Weights of a small image captioner: encoder layers 6.
Rows from block 2 of the image encoder of a small image captioner, named by matrix and row number. Rows with one number belong to one neuron. Each number is 128 + 32 x the weight over its row's rms, rounded and kept within 0 to 255. All counts start at 0. Numbers have three digits each.
After each neuron's rows are labels from the 100 images, of 14976, where the neuron reaches its largest size: "peak on" is the class under the peak; "responds to" is what is common among them. Only what is clearly more common there than usual is listed. The data: rendered dice on a table. In brackets: how many of the 100.
# gate: MLP gate (encoder.blocks.2.mlp.gate.weight, 1152x384), inputs 192-255
# fc1: MLP up (encoder.blocks.2.mlp.fc1.weight, 1152x384), inputs 192-255
# fc2: MLP down (encoder.blocks.2.mlp.fc2.weight, 384x1152, transposed), outputs 192-255

gate.117:118209103099169121152071149124157035149130124137127138079165119094092176068152148185135139087158146167128130166142101132113138155171136095161096108149127114110116164089109128078138109104065201
fc1.117:133111083087109111111151155093153079102147127102188171136098119123155209103121191163098170130152046164101102150133090125147112121162098103136108131123126164105088150058112147136136117071064085
fc2.117:119162129187119105148097145201122112133176124188147157161118102117141151076124155092068176110183123163105087053120080141144168146084145096106156123135158108132107123084124202136119160115093100
peak on: die with five on top (52)
responds to: five on top (64); red die (51); purple die (35)

gate.209:133126137149089143124099082167170131132127146179106091129142128170109137085159096135156155096109097109170132174107156116085104204159147089121065105148101151111126097068128130108132135182126115
fc1.209:151143079098089152143136123149136185113154164151101168162171130135149104104121110088155177133099137133131155153121081091144161130124138101079098143167120180099157139140132092133149094072138142
fc2.209:098146118163143125172083077124127134116117154125159144102118064107114143107098153117093121097099126146106168133125165142149095202088122095118113139162119085119121135116184049136127120132162177
peak on: die with five on top (34); die with six on top (29)
responds to: pink die (34)

gate.311:099181120131085144169119081131100127118094127073043103106115152156152133147085102106084104146145188115133105126119116128235162135153163076180109102140147096162191117129158085113182146161121160
fc1.311:167194126124173100123090114172171098097154150093144113115192126118111136105198100118121133103113094089133103145177099157160197162165203087148126125087187109142130161135144126117131124157135125
fc2.311:121163188063104141152152149195074084147156150103104116129147140136137173139151103030154152094123100099164108139085161135049140101103126134127104110132159126131133146149107128148084163127085160
peak on: die with two on top (49); die with four on top (48)
responds to: two on top (62); blue die (40)

gate.112:106078125062077157180175134098131194105169093108071143100128121107164141093109112131167187140057118148083169134151136150097163095142143112111161175161123163160118154145128048118149140131124142
fc1.112:105098140125122133226134140097192122139144159132159161129111110137115079124124102128148133107186076122108121161183110154135084134109132102134096172140176127173135131184126082137207164113112106
fc2.112:147144191137141117093075107128125147150101128111150210179158160068181069093128120153140084130112115082141142131149120135097106149146177107128154107152112100150120088130169134128077152123134090
peak on: die with one on top (28)
responds to: dice: three (60); red die (53); purple die (35)

gate.677:078134103147077086141106159180179000150103124138137092115143125093130216062184154164118141107121121153162079155151072157102158188148158096209111124110097122105172130087137123137127112087066153
fc1.677:098123130078103130091138124154118105091099127109186088093062132112113183109199119197121132138110045182125112108144080114199080137117120115169110106116140097104141170075123114140081107120110154
fc2.677:102121124102119163127109135150109106104160107167121172124109103081165155079086120086092124120158098162118087121167146094156173181160147040107211169114206045126118130107109197129105127143119111
peak on: die with five on top (33); die with six on top (32)
responds to: six on top (60); purple die (51); red die (48)

gate.156:169097153148146144086140096114093177119153176093100135135117152077157121105117081119152133142141138131083133097054189115188115120150173066140081158176152164113126093110111064067172166083166096
fc1.156:164180139152139116107144136102096101137137150143100151130090112181197100175089144098122095166120168104110139135089165155131161128103105060066107143098106211115113115133179092085150064148182191
fc2.156:122107172182152178100163134154093119120140109133129112133119172075144154168133158110106174134157218118139079075177118130183066137122065108138118123147131131086091126107123200168071133125121130
peak on: die with six on top (57)
responds to: six on top (71); dice: three (61); grey die (41)

gate.339:103143082148099111146166130125112094112143179081195131087074174208119131092077095127144135147161144129133154139112133130169152109075154102084167219126132119115160159117093156137111136179117149
fc1.339:166204058135138086136145117115080173107135191137120102090152197141185165125102104188146122076103197108178209141068086139120147130118105152153098113137105122105094099124165118130152122103124122
fc2.339:112090104130171173133159167157158111126134124218093190120050147140071195115127125113163144125130106138143123085145096127090146145115103134080143103171207136120117116129133130114110165133096110
peak on: die with three on top (58)
responds to: three on top (68)

gate.629:119063146127129150084131130078139125062109049160097148143123082166122051124122114122119103131126196100071121082188148143134147117146136154121129149175084076155126113137076122152128110130126116
fc1.629:074074108129128108169152155040124179078110132151139163159138149156108123171154115164144158148129138171127146079071169092100150163139113130093183152098098124152102113091101146094101120119147170
fc2.629:161125107143148141185205153210087124120113085088118097126113151122108182136126134092097117129125172140150164147155195102120162067103105182106146110153137184098106197191107106177181149207103181
peak on: die with four on top (41)
responds to: white die (39)

gate.573:098120183141120136092118133158130116069119214138186149129057182062109162090120030127173136177122162148101121193177110130152111115147139105136128078069094142150154134092111097107170128131118131
fc1.573:158192079169137067106159110128132135073188114168087169145154126104115113122163141095133168140155129083083152104117141138126131129120050200088148112104102155131085130139142133050123114126108069
fc2.573:104161134135137119148176094142139161193098088069105135149117134079110139067204112091127097124095077114143146101108153087121138108086123158153114100143173163146065115214156204150183175128171170
peak on: die with one on top (29)
responds to: purple die (64); blue die (36)

gate.589:140091091160159145089179088148147099145155174169091127126107152066130183162143135079113169149099125120117133149169124164055172158160122138113146113133123103177124163182104108148115182092147200
fc1.589:106089113121122121143097181124114114112100043087104088122140132063156181126106100098100151157106123142105129125129111137060159150128153144111188092120189147135129160154158134116076106106137177
fc2.589:160150115095116123149099179136093152095071148077113128167131151126078087184171105137158118115095106113095132130032123080137147104120095121152071153096059145137099172151131183134164077166111095
peak on: die with two on top (51)
responds to: two on top (60); orange die (35)

gate.561:171144129162076181134116148087095192053101144130147127139072110150083110176064103093088154166110154211114078162095111094194151141110098109183155172165089110195134136111106104151131071135132113
fc1.561:161107150144125166139141113157124126118121103118113103132130095097127109142156136109188132167149151071102141111116137114108126096147117158114100096081105183118085117160152125169115141136160182
fc2.561:107182155166105135105092133116159140114132115116193176102125148102143164081146159167139134102107094166139074123149112163153122143132076130068121127153087147148134180056143113083146135109172098
peak on: die with six on top (30); die with one on top (26)
responds to: white die (61)

gate.535:111129149128121092082122135119074154109107095076126130114159124160095174149132135065227122174132184125112081143078158118178180101174181127133127145116134115128138089069101135107153137131196090
fc1.535:135100172139174103134177119090152104084162158188143118134145104111155168115121167167097142072125081142142102090168124174099116166135083099103143094120111174131126187128140121144180114138093126
fc2.535:140172161090081096123139113135122158098051122088138083105177186110155133185172108105157054105087152088131180098073156166119097129030161082149128124074098147115156153097136091158148197126119176
peak on: die with five on top (27); die with six on top (26)
responds to: teal die (35); white die (34)

gate.753:142115145113150178106138067161088122097095169140118107043073148082122086129173125124097091139124153126121119187158153105165160120142130113099142183118137139118140103123152205158162132100162184
fc1.753:145172114155171100109078145172125144093113129068112148121176184128094088107218074095132123122195099082137171121182142119148108161175104138121191187127142162090116136162110111163145151102162124
fc2.753:108131169091111147105140141141137106219086159127094112133139144163145135159084108056157136108121098116071143138086108107125150071127161179130131123112137142100108127158135120160147129127125138
peak on: die with two on top (35); die with one on top (31)
responds to: red die (49); purple die (42)

gate.226:106132124136116113134108054132123139140133128138171116074166114077114146085130082128073174155096126073122098173143136192132139152120183126132113060144108154138134137125054111077136128135125114
fc1.226:133133116150090124128121171155074161120119157115138159144162104199141126131160133154130114095108152156075133073133087116112123111165102082135104119100117127128197147160184155071129144150151097
fc2.226:105098149127157147067150138114173109146124115080148154101213107148113175117111075121114135163153104201110121223150222111125168106183142124092133136125182072165131111119159085195174133141174076
peak on: die with two on top (25)
responds to: brown die (39)

gate.408:047120141062120146062143123074133136117125131097127149120106076115116141136130122122145149132165066129167133069166064155114125156128135135123112108161114153157122137173077102106106132141111132
fc1.408:141138120097126146171124156114135079156157103153157151094130152199140124157109110174168153154079115147095155144114109116154094157151160154119133146121119142084094184101032132141184124113161165
fc2.408:184162131185153126092100107129095125145143107075159105094126167094125129180083168127194120165134148107129090104106126113189159196122103142101203143082131106138137068152160200108194112105119128
peak on: die with two on top (59)
responds to: two on top (69); dice: three (61); red die (46); orange die (35)

gate.483:174166130204175099109169151155152124150156157181110143058131115081133129119133078125143122135148150108138156131162161165071114123159139132123134156093117102177152143199096149130140186136138166
fc1.483:133118182103150112161123140152103057105100090092089085073152091069153111120094092121135128106119080123120179097173106125099089120137190092137135122121169147127126121119141131097144139186120140
fc2.483:161110142095143101150142126099096157126113174066123134168152162163108116225131098093179097142126121121116151137073156088124120119092144120129113145130131135121114164156117131143109095118114161
peak on: die with two on top (72)
responds to: two on top (77); grey die (76)

gate.115:054156134140136174186159125075101164180143152148056188130101178138149036159133088162091157094136098127108132166105146186115131107065122137124080135098092117187154140148146168109163120106158132
fc1.115:170120098103108076116109159118180098144098063106096099140167138115157131090080145120114166119171140142143112098171111157125129163130162139076120066091136099136161136164093176137140147078114134
fc2.115:139143110112096098137134155118166133151095109151148114157100132121113116079120134116149255112170107166096126094170100131124151108117161097082148174123132125151056107124106154125117133133199187
peak on: die with four on top (27)
responds to: black die (42)

gate.292:155104165144159085099151100103101136126114141153066104117092181151087192080155091106140125157132118137144132126087160157139137164141108082114166177111175130125108110184089063107068111146151159
fc1.292:092080146156101170125161132029119128122159125119133174136128058091089156150154152119178124125142121136085156144144118131090166178104122093159115096037133120051187149161119120121168160088188175
fc2.292:181119163126157140105136132097105143109097134077146172152179153148115108137151126113118145136085104131109115109151109151158155101165134127097146131119146124139123125180138187145143086075175119
peak on: die with three on top (26)
responds to: red die (54)

gate.213:120175111124153144106127159105139138172093184078072102160110141148083118145137085104119108122108126111138111092092109106121133121153129156157155127138134121062118075174199058131159107073188099
fc1.213:170143055066129157169102071120168111119140137182159175112086113135178150124153121161167124097127151074187121156095130090103091154071084142158126131132122155110118149146100118164191152072097132
fc2.213:140108134157142119129161120093093076119124137072158116136158138181104093219111072126145101069099163138122125128125165165156170149095140110084194071131114113140199152111121105156139170164121136
peak on: die with five on top (31); die with four on top (29)
responds to: teal die (77)

gate.191:098153118122137181124132126086149163075178137154155152121129141194093051066153145134065098144114066113139139124137171143127103112130089130151186131100170210132155168135162170157130152149137146
fc1.191:139141136126099121108124181135117124125183134131110131152123155160157140101145121118134125115078087102211124099067159143129058145167178075160141155144118151132077086072126137111162118112153121
fc2.191:097139105113074097084092140078160094143147106119157132089136115194130142124162146096146124114124135126116153184175114196133120134237060137156073086135083145111134112117089160131076088169071148
peak on: die with five on top (42); die with three on top (28)
responds to: green die (41); yellow die (39)

gate.215:121147129161109126146105211132153140134203116107099134103118075139103103148094049084088097148140166121083140122151127152139121153113195138179063117137127159190145101095110100111081152176104150
fc1.215:178131157145111164144069084139144118098156144147078153140141089164095131099114051131090076117138126088117137121152148126102095124164079136134120106132115168156075079135147139122073047152139132
fc2.215:085154129093122137121122066107137131128087128128090065143091143083067116072152117130099073113113068029140137172102115123110085106151133133094096127124140184147144149147102156162120157131150135
peak on: die with two on top (53)
responds to: black die (80); two on top (67)

gate.602:114140094101124120085171166069144144146078095118107123193100176075160155140139110114146136129121117068122085124135080191129170099090085179090054117146120156111088131117243097128160106162161128
fc1.602:100124113127134091082098149079140152112119227124161122146086116140113112100212103100135102117108151114142078198125063198096145126124165159088109124067121179123129118143155115094189166150166116
fc2.602:146087177135206120111126105172112086102142095127109114118106130165138110171071148168121112131137108158140095119167163159148125143166097137173170114108145095149160056097096178139156177109157098
peak on: die with five on top (33)
responds to: blue die (92)

gate.37:121132077153150147095072187061130158163133118154158129121086142087143124151131081099143130095134122115152146091155127104136114103127183118092141130187142176086095141139113115145146114127165197
fc1.37:132179117140155032153165129142136086127127150133084130138200148067085149098189112087102136154107142156119189194106137170145187068121135110147097121185150149169185127122131143066155104099120102
fc2.37:154119140148141121151077142105115131140120167091064142145140083202141116133097199154096132099166126115099090106124145144111174166093167101099186131101106126100163117102083136147144118188164132
peak on: die with five on top (31); die with four on top (30)
responds to: red die (39)

gate.559:145135099086109108122131154131096148112148117164115115133166127137146137123121166112121124103042244123096074067078155123174128111121165129108120098164154164075155150141119154108105149164195119
fc1.559:166058114155094137089105130121166160104126114158105140093141118100110157146104086059082099139207144149132119135106104090139106121158082113162152088044136100084129136114121133175123081183145106
fc2.559:180114119183101099115116111176114158086172086110125106129166132138133111094142114088107121156165138154187129128124120110132134146145158135132105128137169155096157212063153221178110085128085100
peak on: die with four on top (33); die with five on top (30)
responds to: black die (57)

gate.275:110095097110162063134139116129136063118099128120146110157135093188136180146130159173096086062070152126165183128136130124112133175106138100118151139157175109100151118092104147118156107069070144
fc1.275:114103107142164082133060106099081136136105098116077171167169059127180126116147165106159154152096158116168145100113107133093109144110185119115114121128120139108188123158118148129175041123098122
fc2.275:145108103098089151131155171158125179149127145094172104113107093156118125129095046134129164156154139136127163126132080088163119117052089147205064120125124153140134156175124112083087140160212133
peak on: die with two on top (25)
responds to: teal die (42)

gate.261:101091156097082122117121096066081056093133125094102140125124119158151080087125132149086142134137104087177076125158149183169114109180157126137122083140125126182199151112130176110158129121103108
fc1.261:070106155136157104063139143092131118135110095077162137116080116152109150127115106184144142150127132103138091128101098153156134054155122111117132142130149173119187167094138130124184147130115155
fc2.261:080158115154213092136209057212172134088154194077151168126121139142090087141129191144139137104098119154066106158099175180135093102193134139055101135111115151138059119114120169118111153153138120
peak on: die with six on top (29); die with five on top (26)
responds to: green die (61); teal die (35)

gate.713:110156154125146148114143090165154157129109054112151193092125158136075136118062085153149137123107100156107180144157066168144063148105084127021115144106136160114117096116182102122155156128161163
fc1.713:147081150136073091180200054137122167137098132139114131109107103104158117138083096141134108090090106126089076148146152147106084156134153151127116119144172104167128089125115107102172129187114120
fc2.713:131131064125154084128116121157196170112111123101129204104119142127206121116122115156109096175142170160097106121094093062129095118138165094112085113105169142078143084046058081136077112160086150
peak on: die with one on top (28)
responds to: red die (41); purple die (35)

gate.711:135092142127134080129175107180080054138116125089097132114155157085131162134122099152151155162115150034118116116132138160122070101114138111141079098110142158125098165151112154140137115100118123
fc1.711:149153152125130122147114132121101164116190111175104137120142168086122113148197145129128111130202133219167130147103079139113102144093087149155085123242126150166083154111127123104098117093122182
fc2.711:157175090158102089117196161090133117139139122107131119142076086114085101128144145124103155080129138180181098136067084110170107123126152124086151146144132084102112097092102138148185120109158170
peak on: die with four on top (42); die with two on top (41)
responds to: teal die (40)

gate.388:069102165152164060088150152035090135050096097083092143152102132153131097175130113109124085130175164088110116140136105122195084098104142134101121100106131134093128113138157076216199059086124065
fc1.388:076111137107081070112147140096090179117114124101109154108046138176106154179183137146141130167095098066091174122163096106183085153123192127137053134123111108103193112136077110109098154072079097
fc2.388:158131136162157126103111165165153127152142153102155105137160138167055153080129163097145122081094169103104189167132071174160143057125096162092048118184069129147114127204110117153175185091185114
peak on: die with two on top (26); die with one on top (26)
responds to: black die (96)

gate.327:144174104139124180113124130122111131095107082079097093156095110074125141122147140127053118128152106178109090160079076148099123155088162049163131048144123081064135118151140129079064133146186136
fc1.327:147114184191149173132120159120100137084171101138128160109112101123111069079161120123098153129075101139120120150138110166153062133126120120127185074159036119108091149107130153191125110161074125
fc2.327:127144120114204156146104091099130137131162120152160081109109205120170141137145123129163110107100148083113219117141120117179102130126131153105118176107056176105196144178160131119084175145087161
peak on: die with one on top (40)
responds to: grey die (39); white die (34)

gate.741:139083046142162151123086082146179079095132133083098143093169164072148108181095134086127118152080091140151116151159088185142157166193069097149085156082117084123111165148078153172058164077109126
fc1.741:115123200105097114112078118092147152154142154103171103182156090191091133141140106106105142121112110114077122098138130101187121090089112048140154107162152129118119191142102117131172113126123166
fc2.741:089100106091118069128076126162116145135115156160128092089186152141125128181150116102211063072113157053138158109082136120173119149142198138161127176110161058071141131167151113174146094106124108
peak on: die with four on top (45)
responds to: blue die (74)

gate.628:052158139149173106145161128107123169179131171178090103097082088112152184105102080164136151140135166094069168132108096114100096079114142106165119101161082183108124136199163111103164150161105088
fc1.628:163133064044105091125062171119123124084159093076086120115108122177128095088159051181174127162134142157122087102207204109099171097178098129091152161100181104152148154104195089190080129138098180
fc2.628:124134121079130103150121110154155143109117113136138145125139143109127103174114088162187157108080111065162131111085123158118081125132154170112098117141103121130137190112127136087150141143078128
peak on: die with five on top (27)
responds to: pink die (39)

gate.456:091178075122083136149176123112117170198150140151121102197086097146150122100117131206141080139130144094093173131073134111135098151065154147142133137122198077098161099137113069104071139095113152
fc1.456:090081146092168105135150137111117143211062138081064163091110097100140153172107094121101066114131152149109117093147153071169167129158153168132181109099155130132105120115098075076098133122124121
fc2.456:133070151122142185098158128112130133110153154079119125087109101080175107100086158104102104108145109134122157148143138136133094099121102154165165121070083132124169158158121124132133118108112130
peak on: die with five on top (35); die with six on top (34)
responds to: brown die (42); black die (40)

gate.583:137094129097094061089143163077120152132086059147147114163084200127154101128085152087155152188157175141166137099095145143153136111122105131122158199127084109106120141143086173180135170133209068
fc1.583:137094191136149150125196091141065169162155102171109137140140097090128134145127153158123095090114068146077126143140142139042105126143085119055137130175086172132083150151122096172154155129105169
fc2.583:132114150087152138151180131070095185148091133091131055103169137183162091192127073106118133133109198142097140104089156135062068148111120097133064079089109130133152132148145114142104130129170105
peak on: die with four on top (45)
responds to: blue die (59)

gate.427:134068129137093223087102061147092144181100125184136212109087106089122117137105083143146139151184155128176118112089147119119132120081188164128177087089170175068107153150106112112125096103109163
fc1.427:153132108075090086113115117125165139171137119157155103110062132103130103142111095169092115083198149097180169100191126137118063126077128144131107144082147098139138162160095109096149125125153094
fc2.427:113086148149089132119140155180101069150105107138201128087129208140096138105075127128121129102133102118136158121083115142108124140148141134152119125136108107141080166159123167089230124067097145
peak on: die with five on top (56)
responds to: five on top (63)

gate.123:113099127130131071136145145148106103139119152122176120114126150150135150097139103121117107171139138137156144138104091131125126071124112150127066209159177115127145048083060109167144145099141091
fc1.123:198068133124177090117180105119116183092122109164124127145062167102130087151153072093110125131148108100119166091125080134095028123157123207109100138128106136151122080125108119122161151131144144
fc2.123:143137074067150056150081120128176160151091162127136098111123128135137078151144148154141122152115143065147159140122101131115118041141150098111107143144101138106106136145132121136131159153147165
peak on: die with two on top (38); die with one on top (35)
responds to: black die (97)

gate.744:127154146050091071098127168157135135139142168165108134121167085088167135090154159109176102092120115135127028123093093139156162142106122084136149114112107125091120170086094165086159138127170077
fc1.744:180112175144140132116153067064097185134121112150078145155080116130141118149115117108095148202115159144148124155093176119064152166056154175129161125106108123179113135122115113131127097147145109
fc2.744:170108191126039178146105122170144184082108107155085161106083124135135062115128120116126151147165148128141143120133109102121139091114127129212094113207131139127161132134156077165115139134147130
peak on: die with five on top (48)
responds to: five on top (67)

gate.296:153139141116122135137151106144111127132124155174103057082110116158113164160090110075154182101137085082085166224129120172121156087106124118127172090162135128119124121165144087140118109121083152
fc1.296:131128118108176142106158114102085105074166157104107133127108120091125096113154106146103086105125119097164091149160115137078103118165133117099099084133151105109153084130149120103144178066108105
fc2.296:112112145147161174127170107101064055175117155187094101136124170139114154090091141142096089100134143107105117096153162122168123152092058158141140111182103144160139106152124118214120152171130120
peak on: die with six on top (35)
responds to: black die (38)

gate.566:175125140116150093119141149072105183083105132111109131183081099154117164140082100095114107119125075109084136138152133165092110146111098190104075146132115123097097111138150037188150081113166096
fc1.566:164172074135152115138111107132118107135178191139167068189126067123114123089137110112140134093085093192152116160177143120053190140118090153140163113197163144162103135105138109182167118198193129
fc2.566:084137124062048130143145085146117074116119104125094138116116107087185136173124123196121176161104106150156110087135159104147118160127170068173181111066181131145121116087148158094083063124058118
peak on: die with five on top (30)
responds to: black die (56); grey die (52)

gate.7:132109141078108134109134143093055136138172113166103161125192135146126153204111117111039139181182137121094106111109105113100070105100131135164162135070176130171104117052133109100098125127108144
fc1.7:118137094151145057116137143076156079114113136099163141125111119152120176129158121140111116131182112134148124138117091133130086142115102100145054129190143142138072135085081151112117155140142113
fc2.7:125180148114136094104131098162169080105115153177143094131121143088119166128139114153111109136118060074136196183132136129117098107157156086172170131148109132113153111124094140154125130123055136
peak on: die with five on top (43); die with three on top (25)
responds to: grey die (39)

gate.581:141128147137166153128152094106104121123159104127126120113137136097156132158104182142126120140098161146114107148117099228116105134110102181114156098159171144109133170118132183078134131105149136
fc1.581:136090137120136105160152177118119083143114111077177141138108144154112117148180161161167135116108115135082141122119135102139132105131084137181155153204122122092122112091076109091095070137123120
fc2.581:120091098059076130107140137133181063149097142184187143066093174119111105122140112113117099163149099102175166153127124165104143150143110118160078125144116157126176102151115168108151105069157128
peak on: die with five on top (79)
responds to: five on top (81)